config.toml
arch = "vit"
model = "image classifier"
color_jitter = 0.1
num_classes = [12, 12]
qk_norm = false
inner_norm = false
num_experts = 4
label_smoothing = 0.1
eps = 1e-08
weight_decay = 0.0
Rows from block 5 of a small image classifier, named by matrix and row number. Rows with one number within an expert belong to one neuron, the router's apart. Each number is 500 + 40 x the weight over its row's rms, rounded and kept within 0 to 999. All counts start at 0. Numbers have three digits each.
Before each expert's rows are labels from the 100 images, of 14976, where the router gives the expert most weight on average: "top examples" is what is common among them. Only what is clearly more common there than usual is listed. The data: drawn human figures in many poses.
# router: slot weights (model.blocks.5.mlp.router.weight, 8x384), inputs 0-191
# up: expert up (model.blocks.5.mlp.up, 4x192x384), inputs 0-191
# down: expert down (model.blocks.5.mlp.down, 4x384x192, transposed), outputs 0-191

# expert 3
top examples: white top; white trousers; grey trousers
router.6:496499532488422481426463487598470484537521472472579559546460485576448502567481476544489570557522485494430520500427475544490533512510568482470445580525500506497469520484553512523452555449451474526547543545555489509516436514517465549530445513421533509510567436516486518445469491515507534454541509463438460570501520458492482532501470523484530487491528481496602520544514504495498440448482540587532432524533445576436461528488518456485555467461530483515532502449495473560546534406468440517501504457519506500488470499490519494533466510477542455521421543563574484565495486403549440513
router.7:508458457514470487401543497508566521582558460526536535515453456554510459551478458531544547587516455482461503515531483476525455569489458450455493527505547509429492511459546557528453496513473480535431578541540481472550401549484465511487432534495533526503482484491469512435474522509577476437540476460496494471516548488520501521476492480511450448525563446586508417578503500503457465466434575540587489415485547538486483494549500506463537482492520528496538592501517462487548504504473566551489496502482447512484538462437510525516435511496491481429476510567521436428473543430460539496
up.4:491469604529531488546487536508463579528531480479513394413532445509538546485546584543481487458473504535485478436488472432521515465484470521512531506494436557505482468447448516425464440396502475499558513470469431506481467448426488511537445618526521568460506490427446522516527422518524510538526508461474506547499571523408507467510430533469503489464511524477435572512504468552486512525508562565489504494529402489473441472470490462517561516484471505503442494481487465475500517497504482495465474545522489575488421529463471420502514571453454474504537557474493478555457463477514498484
down.4:430473490531475521540432531503457459419456531473489539530512514437480508494458492500560523528482486505510502546480497528517493461533568513431436575504518470486581503461477460543520493502394539518425520520502506493467583470445519616516454511414504555499541464503519504465417532452537517505572443549546467464451556477532480519544521475530527523511516381488486468510516542541538471492470493518515559434572488507515534405475513501495515481460517518452498455497554490498518506507531473443520483517482470498453554504504424486543448473449567454478421373548432484470509530473481486569
up.5:523536495484515516520470505519556553429493512458458520504500493533445538531560492517443464451442478481599493547530476496455570571467526407570482453497504504514577509460473573399511460442494506459520456532508486495476577522507500348524492447564488625471483472444383487484487441550605459507497478477521541501462474461475484520521470494421527484456479538563465503447532606539502562492535553511421533433511500493483460531447517487480622525534390540462505514486436425547507515581474553498481469486428482497471533489522477436431511502507418508544547517534498501525551550507509498498
down.5:534445458519498401455452512519474537521541537484518479596442437512545454497507500480492501498519438452527494523538495585421516508544492493500471514540484500475546468514542431499592580516490512502501506503540487536532448437517483498463480437527568429482583506508414476464439441486513483549509507447511454530493569508530557496526467514483545448459492443533527497515518501533511504507484487498476503493498451498470442484500567388508556536565538523525504465487489498601488553545464456557530474565514484436504564517581483504543506487473527474493522519506523485558574577575524503564
up.6:495489389516509473542521495465501536507505514481452474571422518511527611492502449525505494508510535438464460494473488575483519431520491551452429495541518476526491492493547434503533469499504488531451498504460484474615525565579553520480522511469411541543590539502546458461514524477547490502475470443543522525485524527525584464489553551486497566479575540461525557516519452485501550455551504495486479441496448510502553502640444490492454496465502515546590454462489447455568506522562520566483530440610498509537460425489429539540531556510531413477522526485484537402461529544537519520
down.6:517474487547458478475508498436496467491502525449465450543479522405451518485517497547509527501516515500529502468544560497491502444491432456492510511492491531511470466491497472462556572447428511530509506455432442422457482533485454473527460546518515506440455541487543538428510519544494543538465492493500494485556577454482520449570506484482471531502530510498535505561486517511464505449454470500491436536517524499561524533513499571487459444505570586556369590544478485475600528563540506491487436552466506498496503532559528556552533534505540502486569490481537452481530450518543570514
up.7:461544474528499535532526534458613504590546569472473419450489466487587539511515539507500506539462460524540562567524443498510483540530413571470351478502536502442427508521488457422587482572561511454481494601483419414413470475498502510470494515497460532495472512509549523460459561478534544529432507509508496546465551510556467566481521503513431500511513470496414442537469527539410538466472524463518484487384533437518485498524424535534428451512535550515442460503570470469485488517477512510440441524485573554536515546480495508492512509534580506440591479429459496476547509491495459489
down.7:534512520548594479462478528449487496448458528491496486525437526490432475499453524531494494525470514547503438463416517495481486529541515452478532548519496462481546520517469446507455479521477422443563508537452512533525582472552506489501496485384460494500456521520534449484522526474478527514505442523520510497455533501474460520438467447555558505427504490503526532520460502504441484452424488421537494413549477517496528479485490492480515492487496443576427470583423487506474477502515438501514528456528528529446512473509529497504489510489481436487546502425436547493498495559456493483
up.8:480424459501510536499421495513548494510433474498526535560449465473537486475437539526510585535490525502566513471511442481469480543524440469452453538504558490487484492451536493463529569474444523550464521512486473413362477499497458580551427455474456463490496483506504447496476554488563515530441463539499559534482533531576484467526505436551477471480544501443536498569498549492546493501564578480521463509505543434487562558534482502509555458472478443539509451513490468516433578555478562531423503501528549554533477480492426483461503468473537511530542469470495545562484558412517456424
down.8:522531554533500496460484514581463486593477574462522432502446552487529477534504500522478543532471494571510463574460537441544489525532494530485495499503505533498457487546529477554494502524491489510524521495473424493501470471483510505514565521482488491438497558525555486428492581476465504447498484517504502496506509494453488443473525521451435485484554438496442402532438556472480522407530586475499460458456569467492543529517591527536559445564547474478516537528542478483461552454502598484390542541501543493544478464471472482532470500522472509511544457494585493484519563562494533549
up.9:435553454477557465531455464512518452448484448531514447479523572515532516519456440454561553443525502468575481541573529550515480490484491504473488473553462522505545429495492529512501577514465513467495529429562568496548564475514486512477495548417447472554482549548493475535473454528496536455498494527522534528530486438459510509506513442523523473561486496460537473434425505414522490484575485534489472468521469621525491516508537507485522402552494493545499523489488534563447547403481457445526459532468516475610505576497487579478539494450484539457513477524482457523552427539498453547
down.9:512444540463517485537528532489508478508481481528518577470489528557512495485505490528526532440509379480536495494496471522468493464443524442486525519484594476531447626516520421578502577520409476497505475533484582430522532498471529465528560466501465464544520592435492432521567502468437498465568483483467500405502508469500483502545523509521522459499505511456555516612506480454480514470540454552546496453524469517506482532537445488477510450502569564525506511462528468491468495530539465582519479500452500526443525518475555544521456418423564522498508511538446462469493483490479514563
up.10:414453485535458537446486466428437448546386493457480541464529466482468519521533420497565527514481413506471547461488493534534553466481511492446460535547537528477485560538538462524462491490530477463583529552484528453583458542460468523548463534445467499481494481504521546475456505505473544506526470445481480486452522503455488553470469498454500508474524495508561540515486465482476460466536480496434528505528458528460478510506492420546449455486467529489476439460442575507493445476470424549529438515435535512441548489517563528504509461509591500507502463495516481524525489483536428528
down.10:514533513506591516500504515521577524522563522524554411571438552453492470413487552514507445505523503498558458511486462463466440457515512534527500437514508470449545451484444515434485453585491513506513532475497508461459542441527481518458513444528496542476463552533494492488524533438568475511456516515524572534533444480535503438548504541603463500547486484525463468520462512556552578532466422506495530473430570512485533483477547508460513566472527457495524571552540483482560535577515515468496522500520503486566477491512424460451466495563505479514564526486480483528465512570461490479

# expert 0
top examples: purple trousers; purple top; grey top
router.0:472493453440580479453482529552457409506551409462507542442412431463462446512434486505525500536465574486518581580508596494469450455480559512483504491522496521544572523461527591484475563445461416496526570469527501477586516485553475530469499494406477492532507465500565449528455531501552548546511508497487509489466483490518440452482518501512554487496490499493475529513507519527497509494509466517487486529501485574532577519539502547453536478527521508533479459488488530468529448552513454534457493563490450517475484453581471530493469497522488479517434469468511510529477472480507458488
router.1:464485447424521495355486495537472414483594446529523551465394439516459452543463466548566499514466588416544568555508574485483481493477565480531460497495485521513536488497506523489475502489466456508561531459527475428553494465634465508476484481440519485540489520545515515475429550516525515525520422552522505512507490466509432506456499546496502473520480498468438519551516526443521471531502453565454462542529464500495585509552486536463519462540456534550507500502556543468552487538544484529471572549417498546464467475570483514493497498490513539590436473439481473548485440483510457510
up.4:500504486557490502517501602513525546535462529511528513433506427451497492455500459546578437507519533521492501472550459442597507489495500563488510471448528448502454563478395514535516540514551577485523545490472514467577514522517508525579456500592518477548500562526474513538487500487476451505493515563499495519407491513502487537549513477515493451496547501536481556419506482522487428514479484480527463532463575494543484463493516476501475418530551471472465558544443514469491499549443506507518481468557503549432532434471386471426485529471513473487464525468459492437541489468414560511
down.4:433513471540481480534433526466453480511488454498471509465474523533459532476471553510509528439498534501520537562513511517470470397421489472487480491489569483503471531512578471539493488483487458540548557496486474534418534475545527490493428556487535495483494550483535450438573541505542497472518537537528476481524477460539464472470463432533516531519576525481582568508463488589464526505490521480450533516566512416483445482540539500467449475475492543543555493498572472488529529527520505504481517462534567550486484492483470513469538518518490413521514497524509557569463524480505471534
up.5:456533581465497467504488431445447552488429439493441463579501494478522467499473448490483501466484465547488442519449535537606493523506535550519473569535530458536530499472427466493574530513515553523544506486539526474548497528451473461514480579512460478498516524434540568489471453538472496498531511462491445457500495515367516601499437509497530479460488561472541560480478550460474479463494509454443533518509494553446513474544400468534444522542449477441503442557452490504493523483500447551469471516489529468461494439501497508497491525417478511513492465495486495485499494528527477529
down.5:515494425537488531549509580540538504498519550546507545395522546515471502504544542532517505540504514457518497498512481487330523464487431503516551499509496558432514463546522511494394463469536506487468461579551513561438483527534494553475490473472524516490532464528511406502563510471551579513521542503546567547474503477561476439440515563495516572529498437548509501510483465529466488453489479526469483478525466474523405514491544489490546484449499517530527500453535502512491475517515508524567461444443475510554548567409554440502527516538524487483524540596474460532512497495464484513
up.6:533492473524510539439539415536494513566537529481511420515405530572484467507547471454477466533569425542475495433497531472533461482457545499469485532491473504503524484466575408531473512447559507489385513472444510558452501473573543540564490554487435552487502490582467464521452450539500449534454478473481545452469505452472505564452559523478530536564471498484527498506444370493483531490515578518487507469526459519522549437521536548509463489571504529544591537526427532496507504517536506466585457476563532534470560527488550464506540440430495436426474486511460487460533462501487539461
down.6:465553462480481443470518547467482525450543464513436610493512520577517527551522520465524538517483488480512507535508534464463495433513477468516513520487512512494607476530515495457506519408465488512556484499549531564506525468533519435500506495525525390463553438491472453449494535430437538505574423535512508480458508517575512499483495543438531503545489543577561594471488482547553465510515494531443449451507415500415446473520503455472498502466456546456456371519526522522511466575448543534506415424437464470526498509433439538473473455460543536490555515457468528557528490462497528524
up.7:443506500478525506440514470464489446496537478501475531512489535524475551539507499449503541575511511493491478453491460506496492447509502470469449554492450591419498408532526479413443445450521528487439347491460535572499472506517536540537511457533518525512522490440446500499516506478485479452509471460521449500521519510568521495509490538471461526459489525532504474467489480465447494604465500453488446466480534509562457488541475487547470490486454523481499485602483557515487476417531515482471506477506458577479528457444401522522496507511600490563550491566467545455549448470526478473
down.7:440494463525482540516474550447485496559541544445491474487551493503493549510475510509517499502507536480532487521466486528543490464458517508562474472488493582532471503491468523545515516493415533430561486454560540456461497567421522525516542560555513504551551480472451571461550468461474475475530510460531527480528565540529469530542463517543506505485497635494512463467446432492438530598491539480470528497500497533519528472434474428506537518457515516487491481509568549592573467506559460549556422535528539537458490531523541550466464468566561592494458465499533584485509481480453524512
up.8:517489562500446538536534406421494624509447510550432471570537519451490558472510491494463539415459476584479491524431477488515500480506486559469435502545560537526502509546455418541525462469514493474560460502505506494494527497451530520521566437498489469461594497536517493496562470502409515467460493481442455438610538543504510499490449573516575430491488539469524527460486504498473480440522460487528528486546501534449448451490415479449470582474527515508475485487513512477477462402500475430499471552490524536466515501511525499495559522526570495542534465498496445487476435469490459431
down.8:508557514467487494449478505450468485463437500526451550529457463485473577518553447484447499495531486439517550444526508586519544493404533539519484542451504504556519558501530526512467540474514609522537472449523563590529504615462523533528465491486509420545486409477478486485490498555471494513529510501474487488429517508449538499463459494521535474461526511520499506497524436474495520505465551528499498513546529414497415496529458478557423505563456561479512515488502509472497498550503489523558504479432554501388467458468516541518528524450485492495564448498532509551465531450510474548
up.9:520468534576478491490503487522409501501481490565415544444569491532515469538504531475464529537531504532502506527548504476487518495472492479402482549457529520537533605533500443490480475485471575510486481494496555542401465523477488480505508532462515556460499427538483532495474510501539535518526560539506501499485484505476570539495588449566537421460489489563478521446503370497509421431552548573518496501573506473529484430462498500501501531567468544454498489475567509573411462502603520486547499448517508538460462452474470511516494497493553532458533500455515550470510525459477572535
down.9:461540526491549505438486425435468521473522486525524490500497392469538533540513485507515481524413499503520539449482480552543531507499473474462583553561455503512442507582590495516454478440492510519505581450522516602557506529493483533515453570591550410506510444463553552496497467574502542517429514516489530437583520514527451481522462548544468471526519486473458530468519450549421552517592497544516521484503475506445502538508491480533488517541513507528488495477507492510450397525512444466466489502505506553515458464546512563497463546478514510469503544561459479538472463488591511482
up.10:503474467498478518476470464546458503521503563523470542500520530533485521503561478568507472472549451571464449493473509476525486485444424547530521480480495512504482490531473372516505465515474430533524439498468466463466532482547510478474552511487494532497545481589468472469483486486487459438451464506517514508502496467500523481451518516496473492546483469510531476557529490503504507530559536470466504493483449520520529430529560498480431513497462539573489533472444480488481587464436461477536472440577516501501501541448490499579487410487477455519445531574478507472569548425424504500
down.10:470497504495528419533533547404451527474496512495483573469401476523494526458470473511473495494521546517505468540532512515473455458499424477433511511490511571491517526549507515455510502417463528516492460507487585529496513474505527555448442479434566492545538453463476437487493511444461454595545522510527597553544442493475477480449525532528541440535442506488601535539539517474510564590469515513458465571499504502507491472517447535503516517490447488466517428519547496542461586529477516515466416487500465509532511527417455456523463479493476544509566520536512523514588474451457518472

# expert 2
top examples: green top; grey trousers; black top
router.4:508489509436473509451529535495477445507523554497527559477513521549475479514494508491499546492550520508534489544456497429471497472435479521449410551483542524452458558485513528497431458522519440597473538530449508464574532453521507543514480442443547474461443530465474479535468514515479476443430530504469529517492521554537483535537555501479448424486499501475494471506516481460503570482421528488516377476524522474460538561545455482496540482447591563462530514502526553430478597483481478438513460492522450550440475492478461574466494469545510485465422467537545489591531533504456466509
router.5:523507487539476517477520481579555550544454529484530469485444527495487570494510456532522459500460478502419448427449499461481598557596513502520534485566440563483540455472487481518492480545425519477491442476483444503504539461501507469502546481536498524491509525513493530472494486507451545465501546471519475498514565447548537467469466552415558507397538530563473505473470515512528508475467541494554494400532435522484537479530510490436470482491567446606546476503427495532501474445457513477587458472514489524518462498509556469521536459475485459522425568514468492446459457515514537493
up.4:550582510538514514491477557508485490473492461523510527572542491582491512501519505460495438544502532481515461547589507387439471484555538533510446425474508468471500443517459497479512498530491444486511469479558505535403510521493507473560489431491512435560565495509473533457530548496489395483530456545446481549451526461481468536458551510564512499539460434519543481498496471479523529544450450553459457483535467426523539470476531480493449521523474539467516448560449471511457592560532445494475507501483453584436424507518429548520502483479467470525525434533411469513452567444483544460
down.4:510424508504510489505537592468527438494503496480400539513540478565480500503479479460586511424549488521522559544527580483500546467487507484521488494466507458514518478479531452474400405496591492563468520520508550526450471495490563493505507445495543530499508531532456470571524471546561471452492499500512482550483485541472494508578427477527478476514470466516511500489440536501480419498469436509486461543511449426487423510451502532418447533492426506599527464468504389532492545476558451488558486492454475472549529448481472491459504498501490591448460562499419462552563451500492483433
up.5:483479527581452559479569582555542510439521541541553461403528542544593530545576469474585474505517498497494488521470513478492577556494457510502534546516474524463499498487590477511524437457560504526467512559475488446503511515509483464512495467496481558536529508449409460442526516447480530482458553486521480526415475566442520557568519531402462472456473511505594559488546467516480413514465495496550474488458462511544437573498457470551474469502495456466552455433473506503564521439541522534513487427452465480528538468513589480537516540527466440561504516494575536463541528490518453536
down.5:565555520471505482526468512452453486476452454493473555495527484510465461525503501487475520509533511537516546531485582484458438386506543529500531510497533543556481504481515540476442563461455477488546531452454542541542557490522468492507469511477386435543444513475512484554441453499543492509553502506537551484498546521450456521493506445574545500485504503498514485454457571536547574545450475500429491479590530518505473506457502521542498533539468485543466471583523442509480543561486482502488553567524464585436510463538509537497467541463495468471424458479516511537532473558540478509
up.6:518428535514490474514452446463448501557510535473499523463435492528519522468512544503465465448501463537492487561535466503437504437451485483505476456461554494518494502517474434440473461485485479520549463556518543519443532533596506515495484513485613527426547440556467485472515476501517438565537456511496528475492521471519520453466576494548547562494448520575515500493512466513533484535478492466514493517422481420565510419505526434433485529445456504514540478452480480514495495496491521512562462474517456568472530491477447442497510474515496501540553491551521511538538609493476535473
down.6:485530516588454461543493450500467519485429527477481492511479479466495508441479507557504485512511499586545410486482436469477509469470493476445492516464526535472485522569492457513484524514463536544563515496517506543495486553512547515489509524500535528444456533546517455529484444455509442468462463510504515500493463486530526521467435540594488546526485558522531546505472488441430500470482513482486537551486502540503546442500453446549458505454498474501552463539432453463474571486448509472512431448567481457482555495425491517573535513501516617527575514529558531532575493514479538470
up.7:457567517458550499496514461421557453472529553565416501510485509444499472533491498509500441455502560413540458485461537524505473431520542559468440516545445462468453516442492466451492499493432455480468523511506500442504447488443430493455516447435475492447522509529564487476526500489573563504447559624546452475495545411493526509494461434493520549484502510539517531470453475514492460480487470489488517582529466515574490500458497416549503457455457528444480557480513538508434527520574525508558474564510522514480494473568491505493514496534556564518483475475467414488453523515486456517
down.7:519538494531496527419465509432469499486505488437462489539516440500448495476524492403497491495469472549445477503469542545497511530437543558458471520485497608485519476526517510506491535481548503453462548560438412533507512533482473500516471485505491505543465494429436485552469492490510450461465451487457475538487458476503533612477457451532526490442476554479511503490555528551468530556560474444536506547491546490506386512476474478520462546486490450499573428491474501495517462457458484498547457538461501507487482524525533507525494426475429497446516514480523471484510456507557466411
up.8:514457504443544494494507479493495500563507426501534460504462490496537494504525487513462478437517505435497436469482513571551517467528581550600538599488479514533501473477501440536525576495461518522583520421566482565463466596557565503497484544564554529483467488536496513490439418462463465500430458471518474494471475469430494457507456493598418495559560511526505572496505529469467569537578530473521539578532513469434518455529435526519514507526481491462460531485539531476547544556443530530532502515437490545491501485532439451473478531444562527452547531460483446485460509522515512555
down.8:471474483489544494461491522522494579522513523499513452557482443499565593479489484507499488554482504537561443465452506439571456546519562458444442499416540494594532470491501548503540469559526450494521485546483482530550453469513602521520481582538554540474497486553507531543497508507469526518395476541537526437488506516489560449441448545511472518493523495512518522521471547535501523497480524544470527548468513532498489445576468435486419408515476429495466468551491561482489533456518502518494527487455481533554542598556515521445475536544461509474435453537512467468509534494461495448
up.9:488511513520361439508542500515452505520477508493417564512548481560587531470544475497510421503529506602465469505497568451535514478509560441506450512541471543512503506505420525485513458511474471468488487526491562500461544478521495422528535411422477464516502462583501513456479563482569450485511532461504467533490470495452523518541533510449475491472478539589542487486489491490510540566488471427501555491532521459460492407478550553496517487499511484418485462456444525506464511481459462474620500458570556537510538469554518433532454502559509488466470507474525482460473566457494525474
down.9:510565509582486512527560530500502479495495493509523464552521523585579467537544540521545474455509495572513453490498514461549446509494490468468538485479462488514438495452477513526559461517469405476483526573403526537503492532608442520542556483534509508494517481545526523471470572453543452517541483509515521501490456361559472462498493475548491531522520531500520502512518447525485430564489501475541572458519469471562479392477534462530530459493486438574604491501424495510595478568500505508493435467534490511518541456498513481552509511596515505462444572544564552412501531393489565478
up.10:532530446434499500435495516535403437567534523514508550476529471515495445517436504514457474507460529446554552577583582504471474469511521482514488498498468543525437561523442502465506490496525453400440513533494514515488458454456474493550508474512497469496466505545461507471547517499518501523471515562478490518484529503534451530467526485497585500464409519538460440478555464508521463547496488566501417487503562457521453588479507457519564528502486549517479522408537560551477441522515552523545460482459481398525444562504523496540479499590502527546521517522422499509505544488507481479
down.10:555516479472452553510526541490422523419444501573517587494535566481510472504528508479502530563496557583466511544517473531484465501460567524487578496505538460417484523512520512464472531536501510621579507496578526538509404503461499526513552483478552501440480557501463475501482490576499484509555517529499511495478506543561458508453486457540524518509461444503520491513505503546445508521478520558396499518450586460520468537458563512468478486521510556490467442560588480486541480470553492480554489493506542475563486492427524487511502465509517472471511503545473448496488517475575494483

# expert 1
top examples: blue trousers; blue top
router.2:547439462537469443462509522569488484515532494457489514506490518582523508474490534532532466444551480472468451571503514464475537529508481514513477483470455534467515527510449515481497478500431484481515508571471547484503546466529441448498516510415555494446475506543472526456478547472565429517538475522481465576455504441519500515525561460480535506475474532613576518490529460546532499558474515484543485500466470467490483443523543435431486469473495489474557478464476512499515525435454503548591443492530399561434481499517465426507492507486477523484439529516545467484531555455426497491
router.3:513454480534438468466490475557509506567517519547493527489460477543520461476476439503557541531467498491562482474530468450520545524437546496471480538485523494556499540559550512561478516513441502493462571498572500543479474476504517468461439552469482510417478496510519521492476525568527544518496431477513583520533539500474498532522508532417452492536518455490518470554482457535483459433508579561460527458539503457520516499612538423544544464484435498484472536496574518570508482538556526495525417415448506527458528501502536534447568437480537432508487434498545481513497551421444591524
up.4:475461531514473498471550455490482447511551542443515443498417641519513559503461480489522499427490513496503532509499525539519574481431484473450474573412566489532554464431528467530476486587463510473493555525466477555521524500475548558540467509485533437508531503501512512465453496498549510464444497424516510543522475568480566558514514464493505539516564535472516507400425499502586516460605498515501464535504427485489539497566483449519461562498471517459508507513481470514534535549514463452472519490515524511537572487471455491474593499501545477533496560531471475485467480532505417564
down.4:550447552429553495474510563517523461533551401561451499487485486507446514591486467477513489505481460506502461563514488494409554512499479501508558506541452495543511575487510510518459465509524518547494565445466503495495505515550507506512466495472427508485491476552540505472636488482527466489557528505486454486513463525532433600480488537494563482532440403438476505471459570499571570457530466495544459530563507523489509477466536482488558525551498497518501487441508492564522482517496553499523532509472577551495490482509485559480495477492468510513490486494447425488526472485510490560
up.5:522490455542404521523504500437549523487454584503492522505482510559461569486493535473492499433502439547497536565509476445421512440436533499483533509529593470539559557567512434480434481494538401556479547511536540542539539494553517504502392564478584502500514468551516457518495485529462518558552488492450532456572534535463508437467572483531508548487469530532514489472526474503481474468510515442469508524452493481537531443523523490484526517430434540489500448478452474519549514525530511487508442490497448542529544459498534438493539467556454462535582496569495515565519571528487471529
down.5:570567537457451555501560542509508467464478499499539506453508516463467452536485453488483510492536529428424511437469555421529407534523409551554544538502444552479530476464512528490532538452591504502447498505530489425467440531521517491483494469496457433547463504441449485491479531478469523456563546496538452495428503481475458580469478489496458470474547421468437459500441562493419527555477514469502532482576523542483493553505437532515458525578506509522500436527548512503492463470481484510453502522500458512471450457515512575471457537553512428493455522518445516489502480541449540471
up.6:535484562538528481510505459440444542501490550430496495488479477543466454485521470524485463439428511593504449441584489561459472527566526467503475531563527499562533451450468514525473466550528441453421456537470499494576493514458535517478441533453505521484537524514535560588463514555529468465529459421498505475509478502597483447469485453537439578458486491431502443574479502489487488486500489443559495474551494517483503489501578564504522504427508569473442499453504498469545473519505503483519472497437481571518573499503507482433526550571493578472489487515476504480513490603507525435
down.6:491436481444557542445423486461408498546526467523467521454446622436477470519478468491568492464472464556560524544467494524509501470431481529519574472503481440488522535507478528495513563486561493520500503567477536556479543489523521534545474547493566428509506494525506499535452532524527460517497428534420466425444527467491523455489500517509503501572474445421468545500525470520473443447559474470490486483466541483521452513544544528512437448521494498477521527507523561565496406527500485567477452536538472477556521521489493491569531516564467584461534564499465488530465460481503482495
up.7:438469515490487541498514519532480547545488468570501428478494557574438491529539531511521433473510420575428496480472530475495478500461498469443485484531474554458508502498433467373584447448498464543477581446535525559404513422515449529550487532512465453509441534471568452448478457497493555549554548438527520476567469477465490502540518453464513527437487444541499503495486428511517502458496454491487431530529492476530573529506489490434526507498513500501519536527499510502552506480530514520515480574441481537437554529447419495521424490472443468429452500444490445562525519477457471533
down.7:494513523513434593530430560559546463543514434451495506487506486497462471515509483473484529494487563514530438479512509445480514532499467512563476554563492454516476530520539527492392508568452491538530503468529572481467497425488461524482522508476503510449494542471456540522528552448560530478458553440438533472473480509508556483541443423470445539540545443502502498541424590495509435513531563510569500527480435492487464472446435548493454483529504552491486468559532509536442543496490480551488519492450533413401416427466489558461524464452505464437544482476517544521503499533506446469
up.8:486496469480492466450485480417556445427483567510437484467572546483481526540565494520560474504500592518588478512514483431502564498488515475490443479500457538504449475556493479444497461466554467448484467587499445435475524523468448498485480525488418603435563493489524479450508453480456548565461535525503549477465487405524496441502515489499528492524553518569518448473467478477584469468506507537559505495518507433499571512501457488521560500464470474503495480511476530498480440460461462515506480528533472519533528509522462490470428462503516432554566532560577562462526478540475569488
down.8:464453486479517514487509445478394411522488451535493521505509538451490473468420465516510491371433583468525489478542488528459552503588516573482497464461537541521528498420531455500464577541504442512514460458565498414466473531479497520484499472528511496530489472418495491541559582515575507483496499460530438518498489476475560426469497503512491483535496484418544514515514575377456477459530527450634470508534510498480536464461500517428468461499581549481491542510463473499454478506443545499521519526551547533478573547506432553475532504523489556497484558518504563385472498551523550438
up.9:435478497509457512507589488546536543542453552470514484526531559530497521511545490540525483560528472479425467390433548490453584561582511523514533530523442525528543423482514517508554527408468525441512483494449514485476525463549525471537554445500437515553486554506519520482477480520483559559475543441542502496524517512510571479517500570427506557406565599534495518484448503560469573474522476473514524428513458530474488494530519528514493474507543439523540446533439548548519441485510470436521517473492554548483497488548546457491506511547498446484448552445451501463516445534534547479
down.9:500490490556481508491539482537522562535495433499439518574550506527509522523528445558619417557450467539437428448468514521500560529566535489471503537529468525567520464523479502520549499532465522430531488494454526514440524439542445458538617521513451459449477522503530568477487512515430520593473574506561548540456535472501536493478436524457472565429573600468496468475521372530415515518505529489520495412524469488480498511522520505586451507502491444524569440524520524550522441522491468511514451448463582496499487505496567464530569521504503433421474494450542480454494431532501548447
up.10:539507537496542491545492478489453547477533573447561488506461492504482490502465507506516518492527491407509560497523501475506449473494491591516522449527549494515504482462553520505489476532509492495463554550522447539540517484526546539437467515491487507480470589539548514455541456539508493472549515523513556472489490411525534506514509417549534501526558489454453511460475513472465547500487511440502474562419508509506479423508495440530504533432463499563526508536499519518453537565486463596496502499526425424546494488437486487482511558508448513472578490497499495540451557540468439463
down.10:540508494531470514429449465552340531501482541516457539445502522481575499528482524540460485455583459523452474410537579512468462479461426565493543501529473441526458483508534519466499461544490470532486520490435505444417539460469461491500517503422425487526528498476467590449489537500460441512565501459490516551492470515431604468602479425497500527480437492541503494524494422494458488500537504583391507524472517497476482562515495534499519448493510465499527518510565454555459501490529490555544407463486546432512466554430542557435491469529512544485451493523484509563520521477498515481